Weights of a small image captioner: encoder norm batchnorm, adamw at rate 0.0015.
Rows from block 2 of the image encoder of a small image captioner, named by matrix and row number. Rows with one number belong to one channel. Each number is 500 + 40 x the weight over its row's rms, rounded and kept within 0 to 999. All counts start at 0. Numbers have three digits each. After the name is the row's rms in percent of the matrix's.
After each channel's rows are labels from the 100 images, of 14848, where the channel reaches its highest value: "peak on" is the class under the peak; "patch colour" is the nearest of a few named colours to the mean colour under the peak. Only what is clearly more common there than usual is listed. The data: drawn branching plants. In brackets: how many of the 100.
# convs1: grouped (16 groups) 3x3 conv, stride 2 (encoder.blocks.2.convs.1.weight, 128x8x3x3), inputs within the group 0-7, a 3x3 kernel for each
# convs2: expand pointwise conv (encoder.blocks.2.convs.2.weight, 128x128x1x1, transposed), outputs 0-127

convs1.113 113:481507509474520479517457475532535631494493549552495502513529546489498478467558476509513467509496470520477547505541642460447543512485505557572627452448497482482489479491450498460451482526529502505499503441504516507489
convs2.113 128:450548509477535466495538477447499472457496463461473476476555444511527519490486504462469526440480497493437472486527380493394531505501523539494514445486524432541494492471512538447450481546548452469460484484534544533491501489525459453481513529515498482517516509448462528588463512494487488530509513417471549592468470525429530503551514517466510539553464550537542596361500445494521438513537
peak on: wood (45); foliage (31)
patch colour: brown (60)

convs1.122 114:504571539530469498459428443522445423538467472529492502487498539534513461476431457510585498461528480468532487502528526539462534498439487522502477514515523485502542548521496553487535484482516481489481444494403363437459
convs2.122 095:442516520551458465499527435468461445526549557538539497471557471520463519456552525532543500517464543566395497446479563482418495499430472482487565612493498506483424485465486536528486594453548579477560496487494518500551544488511488434466488504492502468514499402538466523499489478496458459516497540567501508495428471465468436486508558487557524525481471465533437452506506520509459534527516
peak on: wood (41)
patch colour: grey (79)

convs1.21 111:471448440462516499460528465514515505506511503571590541517465517485448517490512517475488482513464463499431456474438433430473497408433490509540523502454521501531486504518438531475424526448489489399412481500486561507502
convs2.21 114:479501465449529490464460467462567586500477581481496521472588505464525499446451482521460523512510513449481509501479517476498463509481456562452460468491454502481509497507506521534506433469552444428440443525486550497510480487525425485377455477528519545411502568417473423505509507464449465533518564465449527479417474467535539500462481515494539552542463516552596534485506492464532476485500
peak on: wood (25)
patch colour: grey (85)

convs1.39 102:479490481439531565445522504541535528505496504445459460510515466470554559485544501554516477552543441506489463477494482448498551451499535429382399489468451473453480554530532515534497439520437482484472438496535492468514
convs2.39 096:527498510486485547454572526465427507529490495476522633511461504472479490556529530543546483508431529557573412435508531449471468538464502452429425500547521474516514474510510478471424411462475491484528534520499488542526516530492491496469527543564532469513486560494536518461450430491522519466517495481532472502605493528526489498499512446529474497496487522505456466558422528424492506505384
peak on: foliage (31)
patch colour: grey (59)

convs1.96 096:517498490584496545512476518529464488548458534539527546521500456527434494511500478538461504462444533497520585509517470488453501415462493531502452531484488485461489534512483546536509474507432473391393474448434450455447
convs2.96 094:481555471528487537469488497525507496530516575520515576503519496484449496513533557539501503503446499499480432519386457481506489508368474465529558527526532487585512443490526476454545503467482490559506492476576461467554530542490476507454436511558527447555501585500526526441480470520516501441501486510491382469566456471509535560524497488487449516524502510484515517475442525432452516466409
peak on: foliage (41)
patch colour: brown (70)

convs1.54 103:487478499404481484453514469441463487424433457450466473544495487460503452486545481452471510438452476458507510521494509575523550579547609478466485428444484455491484483528512439503491439536521491484453498470514545494528
convs2.54 078:570519534524421523499563464442522513438548419508508523454407506491469500519518497488554559480460542481468488497566578488499514540521469492561538532511533560501512506487523474446491483499501548527528533482574480510508570535509516475575550505468495494596455488581517479482476384531562486504508481538537530528552458544466513467508550498534488445404557429465511479570476499483463474499477
peak on: wood (25)
patch colour: grey (74)

convs1.47 092:423451456424492505411474453418503529474497472512536485533521465532489468519528569559495488519487489513482486393494501443473488494496456420500469467483477512485437461435419496479462444465476477536494483516486410475493
convs2.47 074:560499468473511481447474529578475500444572576463514439493554424509462488465549562381460493449519424468502491471459464576414509492515518534462495569578561546558520410484493477422430490436557458479422528514493495478480441500474490473538495529513472557477469521480462500561474553542479455535474454502497528448527534522511473491539520516494532509504504499467532517487489511512467517522535
peak on: ground (100)
patch colour: black (76)

convs1.31 088:480545503490528522552482506470456455531490478549496509386520472494529464425444452495465492569490487551483497478414459579473464526450458479513496556611505486455517495559536530521549517500572503488549526520548509464511
convs2.31 078:499478489552421466518516435501491461448518606537473501492499529559503511490619507467480547509524511459490420473420512506477452464443519480419498505486517510539470412521477498522515475436537546527517451522557454487503513561515515464523497518552467464496583524465562513442488496513484519563470575512549541509536540510474471507516425478459495498442472483513416485480528573524561469486590
peak on: foliage (41)
patch colour: grey (65)

convs1.44 096:447494497444507500480512513495487504468510457451434409582505460598533470493483532580519483590504527515449485488492550419499475482472419531503547510540481534507439505452555503510489491517561505502485490483452432444460
convs2.44 097:529461489503514479529470512575535485453580538487558419540489525480536492478504477347389507493529419438517469428522515455515515477537516535473479498610476482454496420519515493537522497422526470492442501470538444509515446544484471468530514549479416476524499457472469532513529555449575461471447463537538500485490511517496477468544461520504487513525527554489553543480501515523534511511464
peak on: ground (86)
patch colour: brown (68)

convs1.81 092:523527505497483478498475481492474473487516477472447534513516582456476462451448499489503563474482522498512518401474505424511538497534551447502553469482445492502532512504483552570541442460426512502503531576566435420409
convs2.81 099:495537497541551486547463484465473469475520467473516512536519579506602498491485511483458482540463565495537513495580546509481488532464478475485563582491475504451473547500519482508564560471493524490471428469530507496544464523502491422518496519479509550514439533488435461511454471457463489508449596636528479472490494456551494431554535476517513469542448536459550543581436472455571512532527
peak on: foliage (49)
patch colour: grey (52)

convs1.32 107:457506489518534442501487509561532503523501504487528482491517528546544508477504507485508571512495528463444486460508430476542412471471490475489399509493509599531505503520537548507569585530513477494389428494433460447483
convs2.32 095:513583550513477491478472551492433515476508494562475507468538405528424502535576505538517527479499452476535554456504434488410538461487519543507479490493614494579414512529495481494432520518492495485525505527482473545411540532504523484495474471557456486477503483471525497485506490537535518470451478425462520543441511513410523560501494540498537556416475504489452492529535545587452537539513
peak on: foliage (56); wood (43)
patch colour: brown (59)

convs1.101 103:487485423545530473477504452472518512521506479486466438474515548490489500486477421468555399557536435553499480509499444532512457571514432506522522550494446493477380583503550461463546479511541503470474518509506488494452
convs2.101 103:506545557531524542472455535524437504543505583478478558447585463454488515505566474503486507478491473451528456506388519531468520428487531532464511500527504511552555516469502475550439518502544490478543508532508490536514474495494480514464480521577497512450446579448504490414505504522465506454605465476444514493452449488445559519524478486526532546540459523443496441493501537431466514453381
peak on: wood (27)
patch colour: grey (84)

convs1.62 077:453431458464526431462510445475484484465540455473491503529590526563509461482439495477507505514527565473492533507524502534549511538562549496527546497498525583596579461509521480479524533565552460457453473490463462457464
convs2.62 071:519490491500503487527545545559420560570493475510443487528495482540484535629532524549466549424526518450448526493493564427506508497530475520502534518488544510477512492530440539458503525517463476548483553526486490549439529461570515515471441467485471514459514519544533511535514439509512531506462488561533476525521559574533565589471448491465464403514474507477528496532618501508533467567527
peak on: foliage (100)
patch colour: red (45); orange (45)

convs1.48 096:545571483494483502520495556516544517460472498502462497446495512465513529470549605604587508472458475528488487551524494524528517514425455533553472484536527490496582446490472537505523461511559421487503515510446490464418
convs2.48 099:465496588438407532457500541499507542563509502468523453466457462459473509539497498556491473480532416497532494459550485450453509523545489519426476448583554471500539438462490484509416455543415455468430514524510515515457443487507514484486485544551492458488510466431447481537507466560554440502461479419460493467543555512530531509576436531447495531582499483495519503518506539535501507552512
peak on: foliage (53)
patch colour: grey (55)

convs1.100 102:476456469542530499500526446553450436537511446509517462556473417519533450475521448467454556513447548516501503531583507399473573453503516510476470528514464509510439558506504555504490480518444497493478526497445408456511
convs2.100 110:492422523546460510499486489496442499535508490459497542519510550485463517477498451474519484429495482484471441488478465464536518544488500447508526553476559533493482500487501466486468485482600494528578532410526447382500522516497514572481440557499519517523565466546520555473459474462524564428536456559558469499555482507545491569525528461553448459496518450530444478513475599525447517436435
peak on: wood (51)
patch colour: grey (64)

convs1.3 108:427450453502490440578511459495517495517515551448485534539489446517485491488492552407482465532467521527499445485445453511482441543489432475412420513473450484494532500458482458526498447488476446444450493452458538536549
convs2.3 106:560447493561461498545526490529500481474460476495521502489480565444552510479477437487495488520557508486469460474490511497557479482520451469571561533517442564415512481489509480520548549526480532563552481472493480476474474487490510528516468506412557473487470471578490477504582522566501472443506431549550459428499513444553533518458569487447422444514535408458480442564451456498539451519450
peak on: wood (44); foliage (29)
patch colour: grey (61)

convs1.124 102:503531547517499399460441456486485511486524537468537498500509550515539423492455464541562480495502413485489513493540560559530498475444414569518488488466462468531557512528564543509550454521469477462487434470479431456501
convs2.124 113:485520505578535511494491468565440427543550536530504575522575482488519513513524457522517497484495534546426496432494611517469482516390452518483589553508488505430457514470496490452518565452536592528571494476469529493498509527501501461471469542500528475498453517499452521482442491564456527527540551582491455498445451482433469481546539489576509520526469487493468522523470539432486522528510
peak on: wood (25)
patch colour: grey (82)

convs1.2 105:438500448482516436574519397460450546504464467449480546519516430470478503473478540443483492467457482537512430472421460459487489538507456486459433497497437458446479458454502482515516444427458455483481498485479539522533
convs2.2 099:526435451540468452555529527491469476455436502535517491514445548437546507490439481520544444514541495516467465474439498490557475518569454514573534546518437553479523487488494481543510520582482524542549495456481521462463487486495517533521503509421530507499551493560534460479562524530458525461476411511563526452520509457541527496455564448445396456536517426477437404526456480514512495484451
peak on: wood (35)
patch colour: grey (70)

convs1.125 120:493515514394454470429495543497514541519523501506462429501459464455559450513499428453502487435503523447493558533527515451449477492522529536489483470482503495505522525507516515484496480475442493335434446507479479494465
convs2.125 110:499492558521426503469443437508468476541562544519493551497489485480475497503584474523503476482450473563434538468488569520430497472449501510464588613533505484387495436494488521481528568450497601529494499455476476453486505547491492450503452542517551466540448500511419487488509502538475517527511493546587469455542466458519471526471548480529520444531423506461536472463511506502471442508493
peak on: foliage (27)
patch colour: pink (44)

convs1.127 091:434487353500473486480467471542515557548500578600529580595476550534473527488471493460490462526511446489514500463489437508466510563484471557521521507487495494476482520518463464460454538480454522478532486481527476505487
convs2.127 083:450534563459533532417479494534526526484529546501496476496516428483452496472534466564555470449576527448437462500482499536502453503493476556495464525531553480540436469495586515401461473567443469492538526507469472603443496451544497518482483503528545437536492507456459487464510533455522481517501500501421479532520447460436529536523465553493447477563534487414475472490546498530429526559516
peak on: foliage (100)
patch colour: pink (100)

convs1.49 090:412441525504547533574509515475486506447539545511491509561522485545506471449443479425472531478554517605558503491496458451528527542570551494538544564534531511477502511530482487450477445460473498500448475477437462473452
convs2.49 092:496521451462500490523471499447589516533489454453523544517456461465497497509432528549468417497481573557490448477482436542470479522482490556438486515482473556502475502456556512529529489528466577493482525464558517496524517549502517521478496540497421510500460567492496466640481549461467461587475595531469460473524538514531480494583574524529540531514482500509517471489449508395521513462512
peak on: foliage (46)
patch colour: grey (52); red (29)

convs1.102 108:506458442455510439472468502523484487472476460416473482501502525450497504459448503461499491489496447442474468483440465468506501532478480521521474462509455439486504515492470506480494524476532395409385436472429421467451
convs2.102 115:527454521527459465486514453514497481547503492491486496490523449446449501449450544547494497456578449481477514515474463488537507475504472566478521428500543546568537532523482475517451475551461402405495491527498542471400500512492483472474416500529489537482467514451493447485512494450517485527529503469464520426484454404469563586549437567518509571505440460442514417506503535511435460521494
peak on: ground (72)
patch colour: brown (68)

convs1.46 103:502508481523508499516503466544454408500399495462498537452551487491538476517525443461551513509566482504520489523467477492437511466502572537474458502444471460471536396484546503470553568534558525541444508499435543475436
convs2.46 113:535461496494448514475528504482502497429450474496507574496519451517518498504470569422554425485500533491468511596529544474462467474497522509463441494497517467515510575527492439438424498489531539551540497499447468462492549439505533600552506466413477481539475536463623487497472533537480506474548500470485524526473549514393502494478495512567562513452515534516408478477529555456520507497510
peak on: foliage (34)
patch colour: grey (62)

convs1.87 095:529468559532539464468517525536516474496585490454472538478470492558511520534509456439456536507515514414399444494516514512570536506510498495469486514551547476502476547454522459410456550525546512461516465426452551528555
convs2.87 085:575458444545570524523489542526490455466410499473470499465520575423522479472485526420502496507502524520574508536610557523501473547538513491447464487450517554496517553544464464498489454518536535490492381481471499459508496478470524462506531502464421520466468553417509480486469472512480560482508478505519515447473515424539527455448510393542564507456452468507504503516499547471535505440486
peak on: foliage (37)
patch colour: grey (55)

convs1.109 093:462461457426425469489497536565516467502482563576533508519557572520480510557550521489429509505478457506555541475449446485505496468442494572526517461476523516475441527460481514481505581479478531526491415420493523503467
convs2.109 094:536519513523461512510528535492409464552527508502435483526529469537497552623536536552511500422490542519462484531509567490469495463458489543475521560474567467496516499551456517422514543478492496586503573528481443549473528464582505454489443504499502480525526522508472510442481467585495505544505527524540481537502516568519581604458485481463504402489493510486485525479553477539530474561554
peak on: foliage (96)
patch colour: orange (33); red (27)

convs1.22 097:476455471491464434488479455413463479537471424528463465476483473437422446447509495473485447473489518470434533453494470471484451472488558612559480484501491501503488447427463496459484484443494513437500519449448510500467
convs2.22 075:514522491385513457514475506536561439469494556568483544521550492539504501511500518442525514517480472508466537483444526538554486510596496542505428441561539487449494429469565555431428471564455482407406485609497498525447508519492466482513500526463446508488560490503503502460506582507568524507507478462478530532465565523498505493536510540524549542468462503519536539463507444482505497530517
peak on: foliage (74)
patch colour: green (31)

convs1.99 106:441407446441462434468432502491464442427467430429489468530486485447486468450446530487531460518475438505487481460454482508532443482497441527483455483463432442463510528512485494532567507515577490451481471491483491500503
convs2.99 098:523487495474527465482510494472543544565473521509472491462529490517462510561425573564515511473502483435500504506454517469516518444524470577509494447469524484576561552483527498528540508535499402447438519554501597546502495487511472496429468510513505577426483528455528458469492470470508403535517539492460544493455471523501556544552438597499553600519430512495543485488506516463452471530485
peak on: wood (32)
patch colour: grey (79)

convs1.45 095:453448421496491493383473487470499529511533495523533531454509453452490476410463452506468471448445490444460494451471478483530501532519467429446392475498471517522498526422452540481495553445435505521494498513496518510521
convs2.45 096:562531528488511558478506529488472474553530549498505544493561454496431495503571611509600532441435487575482524521421491511448522472493455541473477471496574522588542483517490482481505505415554476467506546468520484484469534533463495481497445449547505497443471567492449424452479441504534526513522437442486533483498460496452552526558501496509544503486462507419484570536502515498420493488492
peak on: wood (25)
patch colour: grey (59)

convs1.74 088:526533507501513540469477546485485495477520502497503533415571490401532562437435527463434485540497493474472467506474461557530484545503512447513536514461544479433457439573495410511540449418490509500501523430479488474469
convs2.74 091:488458592530443479476499491507501469516519452510507513491429463522512499469464397496473476523470544499512454490534503511552522533538525410543515507544494512498442467444515466490470560522555471484547487471526481539539496516483534542471532547522509518518472465587491536524449557517550530435510502450515431508508517521469466490480588458552435498472603439443369458552461553483536548537459
peak on: wood (66)
patch colour: grey (61)

convs1.1 098:531554545504511482462432516465388447509494470494569612435500520473492423502497478568536493521488493449525466540548508492499540435507496493505475405462432474459498498487557504539533503525490541526517468482437505540488
convs2.1 098:499551513540416566465495506563462495511501557486479530480495526503453514557575438508487430455540505490536499560444520458476503452473486514399523484527524537449528533536485488499523511426520618557508529553515463481448477511470478446528519511469514447534488561425545486495527440575506590488490493541561549501538569511544459492491479432521513435464553539441514470540532489448494495471490
peak on: foliage (26)
patch colour: grey (72)

convs1.90 107:452470493539522471581518457503514504514493505477463454464460452472471522564529530445445458450479475586562527496442479468468502549527558460448499459522451555560478466450474551452544453523455463442471505456537550526554
convs2.90 114:470490485474498428525478451485505443455426466535515520510513461490451499523579495436551472404463484543446569526579484457458492517516503612448447501510533498522568510477513514436472496489562467523536575496532492422539546488500512529529441403423465523523483516550501456482499509489503532519564453485575519481494571483457508519527530450564500567480489531497466505471451538456489455495457
peak on: wood (45)
patch colour: grey (72)

convs1.110 096:475491501486499485544560578561508481544475513514532422508530561523501539539548541558466523574490472578540567480528566506491567456425486523507541474487472435467462495518544472523492523440491491532497466496497476459392
convs2.110 086:536525493483549475499529506482464490531486526522493515538460492539504547571544467553512476492527488471459520580475603482469565413473543445505469496468508436441528545564487526454478519482465623550551548467467466554477556495535490501486457433496513491492451495517523554487490473422509494415547506520516455548528503559504537532486457521512453423450457561479539563475593458505517494542484
peak on: foliage (99)
patch colour: orange (46); red (35)

convs1.26 109:460483424458512432440444431513552572459481508448476507533486526490409509528510539494512531480539498502425470450532514415530482471456448488459426550504435531525516463483476503519524448533465452477453457534478456466514
convs2.26 122:446528493518543609485482553552499526420453507497502512502529444495528502500475461481516501503552449460451455469497530502512491464457504520550573477488540511520465404472533466426570583571447483512501491473503507564496493548513493509567535546476464488499504506494481442470508600459531510454493470508393448462485494475406561534492501520514443513525577513531502557484489412529498539555480
peak on: foliage (57); wood (33)
patch colour: brown (62)

convs1.83 091:534545531436451471429444437499560503503511485522493478489501475504499492490466445522528562441453504506491505529481445550489482543509534484501448567551536560492527494531531499504441419425445495498508458508460394429433
convs2.83 096:446534436491563469511470463547537484488505533454530403500520520430487526527575402486417496505530492470467396444537497457474486543472500532486521533510461510496453432464497556538537519514501522519416477419573506497534466533511445472486504503447489460469542449487471516536508522424560481531403513532550455487493500522560507474525479508514528516586462532499597531489463483537487462485509
peak on: ground (39)
patch colour: brown (58)

convs1.76 095:453441451492506492520537531516478508489495512432435467477468470482495492522534477525447510496509504432510530451562511475500509532460438495512519446481436548572509488512502434482470534565508432408500515533503616603495
convs2.76 108:509479474441600478491498366527541527466429449552507506508536514519485498434570461463514454424526503523514558506502522510442519524440502483490497540573477529497528529457534496539480581440594498499577487466501501492544571492508493521546504492461523479530468491482487494514508481481500492463508445431544496517500502414457491429503544413541474514473474514511515551509459518472485409415444
peak on: wood (28)
patch colour: grey (73)